From a checkpoint of a small autoregressive pixel model: 11700 steps, 195000 training examples.
Rows from block 2, named by matrix and row number. Rows with one number belong to one neuron. Each number is 128 + 24 x the weight over the matrix's rms, rounded and kept within 0 to 255. All counts start at 0. Numbers have three digits each.
# fc1: MLP up (model.blocks.2.mlp.fc1.weight, 1920x320), inputs 0-106
# fc2: MLP down (model.blocks.2.mlp.fc2.weight, 320x1920, transposed), outputs 0-106
fc1.124:128120124143139117131162118156169120152165127116119093117113075112095097147092122139152076136107154153140124140119148074138154114121066110112145126074110134082140132111133106130158138097107109103085128147181125136137109133133140166141129168129155126095093164129165126123103126154120110139129148138138139182148124099125144
fc2.124:133134132119115122128134096119117130138124122132129131116128131131123127139120136143120121119130130124127126126135117146125138141132132131139127119121125117121124131137126125130111142142116143116135131127133113123121136118138133135136118119124122117130130133139131139116127127117123141126128125131135125128114124129137136
fc1.125:128151119144077152170131084138105151098115143095100095149146135130117143152080094142128133121106123142136116133134135191072092094066145103115128105148085152127111126164153110091107178167164166104124118177067120135076155139215117165093143125134140167162118102184144112134126115094110095103098124163109103097154162124113171
fc2.125:139044147064136080121145206096170107113107155181133241179170150120141126190188037108113112194170132112110080145103106105170169113127134161134106121081126139139127141122209155126097159153141125137191091064112163108116123104121106102136154095115106229170185191122042134073144201131111148135090138092150127071062155120118120
fc1.126:135139119163134148144138132108153148126127136095146136125122152147141151126128114137147141111125149129151114139118132157163139118110130118144111122104148105142110142125115132112146145166133139119132144119116154134130174129128111130113085107126121124128197146115126144126118138119136101113141112117117128115129156123135148
fc2.126:133125137128127129135117136113123120125126132144122132135124133130133133119138118132130133137121135138122121140135130122134115130125131154155128126115135111135128145137136136134125124132146115119105125126127114135131122140133138129130134115125129123128116139121117120130128134131115132129118145130123124109118133124126128
fc1.127:108155070239070144140134127084131193078143151147127152136108152160093139136000043172176054110197089062146076125025191169097142133024198186153158199125234255130113068125185168053177141191182176000180084223050049161048229101215236125049190158183084229000129149195114066244088094000074141056013181109048123067203228169157230
fc2.127:056132124188210118000071196118177063169160181133130077163166227095119111163247155000165114189129189148154108119143101127083150183194064000000172147167140239149109071125103143084106255152093057196255225117069130046134148111126088100058107133114203166074219107122255168050114074097137046044183058057139123148255099137000026
fc1.128:134140122114126130118133113120118141103154135137112127087168117105133157148105083121137120130128122125146086137110121143107141158095133147102146150131150136084136118108129134118117132102146129128136088145090158157101148114150112129127135159158113179110136142165137119102112080099125123124092104172136125116108136160151155
fc2.128:096121140112138133147119176092140107119148110122129169135119117118148127123128072123113117154157142133102101149096131083154148120111170129171106182139143100118157134102141165119123127169157143127166100141114146124117125130149121163128142119156119150089149131155083112128137176099151140129086135106172109097088122118133094
fc1.129:107146133132082131105187125124100189119100179131141078113084042163112154115090099116130146152122174117118123111108144143113162111154042103167152144151146113130106124115061143119133147147100138103109127204131120126069121102136142147081123099152110196119178159131174122116093140136116077082154134156100132140119147146140196
fc2.129:154115112135177140094136188141130103146109131155139104142159147109086137138121123110165116100130108116135112111126141129141110147138092136080128168148133206141096130118145088154141136139128134188126150083108108098161125104142099076100134131135123224131126128127137131101134097106095109139181130099116176140159121140107094
fc1.130:131131114117147121126126101161155080096119102120112126155136129140144113120112121123111138137109141131147121138137109159099146149149108109089098129142090097156122093143114101135078109167134085132137156132096147132115121111130096157137132123130104120163152104121131122138146174141149110125116133151098133137123133140132096
fc2.130:140130140130120131143122119121131147125128126117128136124122139131127141122087124132146129139114135127112144121134135135133135086130127141147135121123130118121139118136125124112146145121115136115120132140127131125132140138116134127126122124125128103128135118138122121139123128135132136137121119135114120119141146135145127
fc1.131:122114098157120140122123146078127152118130142161105125115117127149097141119133121119149118137188111118142137104066127137095121095121180128132128135161164167156115118131123152124141135133132128118168101137093117120119149149157161115124165122134136167084122131166107131143118085076133114077097108131092106114147151166139136
fc2.131:133111114112125120111143120164131121141117131121152153125140122118133125130159124142139123115144114121140146120142129120123107129142109106088127147140119139143121103108159122144105108121126104157150150117140142137127100118113103108145133152120140167135133130123122143106124128132118119128124122112133149142155104130097102
fc1.132:076157110113122145147145112126129121119123120117135119122057144109129171117115099150124118099187120112103133176104136093139171140100116138126145152127148145134139105130123104106133133084112133119089113138107099153134173142098126157112129128150123134117117123139137141154086132186125177142175096147142104109126120148129148
fc2.132:122113128125114125127127126126126136123111130139139129126129127140121120128139151118134133120117125123121133134126123129132125159129123129149129124142135112131130121133134123144132121123121113111138134120133129139132133134144142122124133144141135121133123108129123117136120143141126124122121120111125133131127124147110115
fc1.133:140122100122121138131127106157139113126141131114097118105128111148137098146118127122111130146144119151154154115114149110110123084131131094119111124145105087139130130116131089124091127128140129125153135139158123154135142127141130131163134113135127127099113136160129111146135113156167112105159131149091112123133064117148084
fc2.133:122126126129133123144131156125131129128135124126117116124117123132117133113127134131132137118137136126137147122118133115099126136117122116126134140125112144130128117124131124123135132128117111132114136130125113130124120123113121125124116117129134124111123108121132124135120123123124136139145136137121139135123123113120136
fc1.134:120130127143091127123174126091159122130131115150139128114122134114117131101107124132157139118154150108098126134094126115112143101117119098148184126121173133108100107150084154119101175087143163116128097155158128127108128145123102121090125122128122130136138134135130141140120112141125137110122104130154103140133125156150156
fc2.134:142096128087107126106164137143143125134104098136126162118145148100143122146171123109109124148146118069110146128127125148115098154134131135140129140106135147112083122133182123167111120127122148150138104138129177140140101144135125135127137149132126160153118141132090142131136166092095158102104137115130147128153119143109118
fc1.135:145148140138123166135164139164114131149103139082122120133060123138098143124124106162126142122150141136117124138125117102106165067126072130134106119128102140085076150080157093101161152136117147117122141115122115180138129130121142129125138127145140162103129149143131120067110194166102124128153092123109127109169124115148091
fc2.135:141105138119105125141132117132134143127131130131116128131130114130134121136135131138122126128105127138125126129119123122133134135130131132126122120131129125121144122110132126132118113125132129123140127140135129134115127123137141127122117122114143124131129135126120137123136137136114131128122140149138121134124133135131131
fc1.136:140128121150111114110144121112116127135124126128106152155148165135145105108117085170141128167137132115117127127092122157117114129099162119117085151142131149147129122145134119107123145175147121116138165142096130119106159120170140116145127102139125169097151128127099110139126162110158125085073142153108111111156150149147136
fc2.136:147117145107136133118122199091097110135129128139171134119114100130134102142129068124104146134152168147126115139130165127140146142157130132168126137140175118126161149120121129122138125147170129124148099096132137098160111116143113114127129125163102127130132113154114107120130127133128123133094137062135137131093092111140147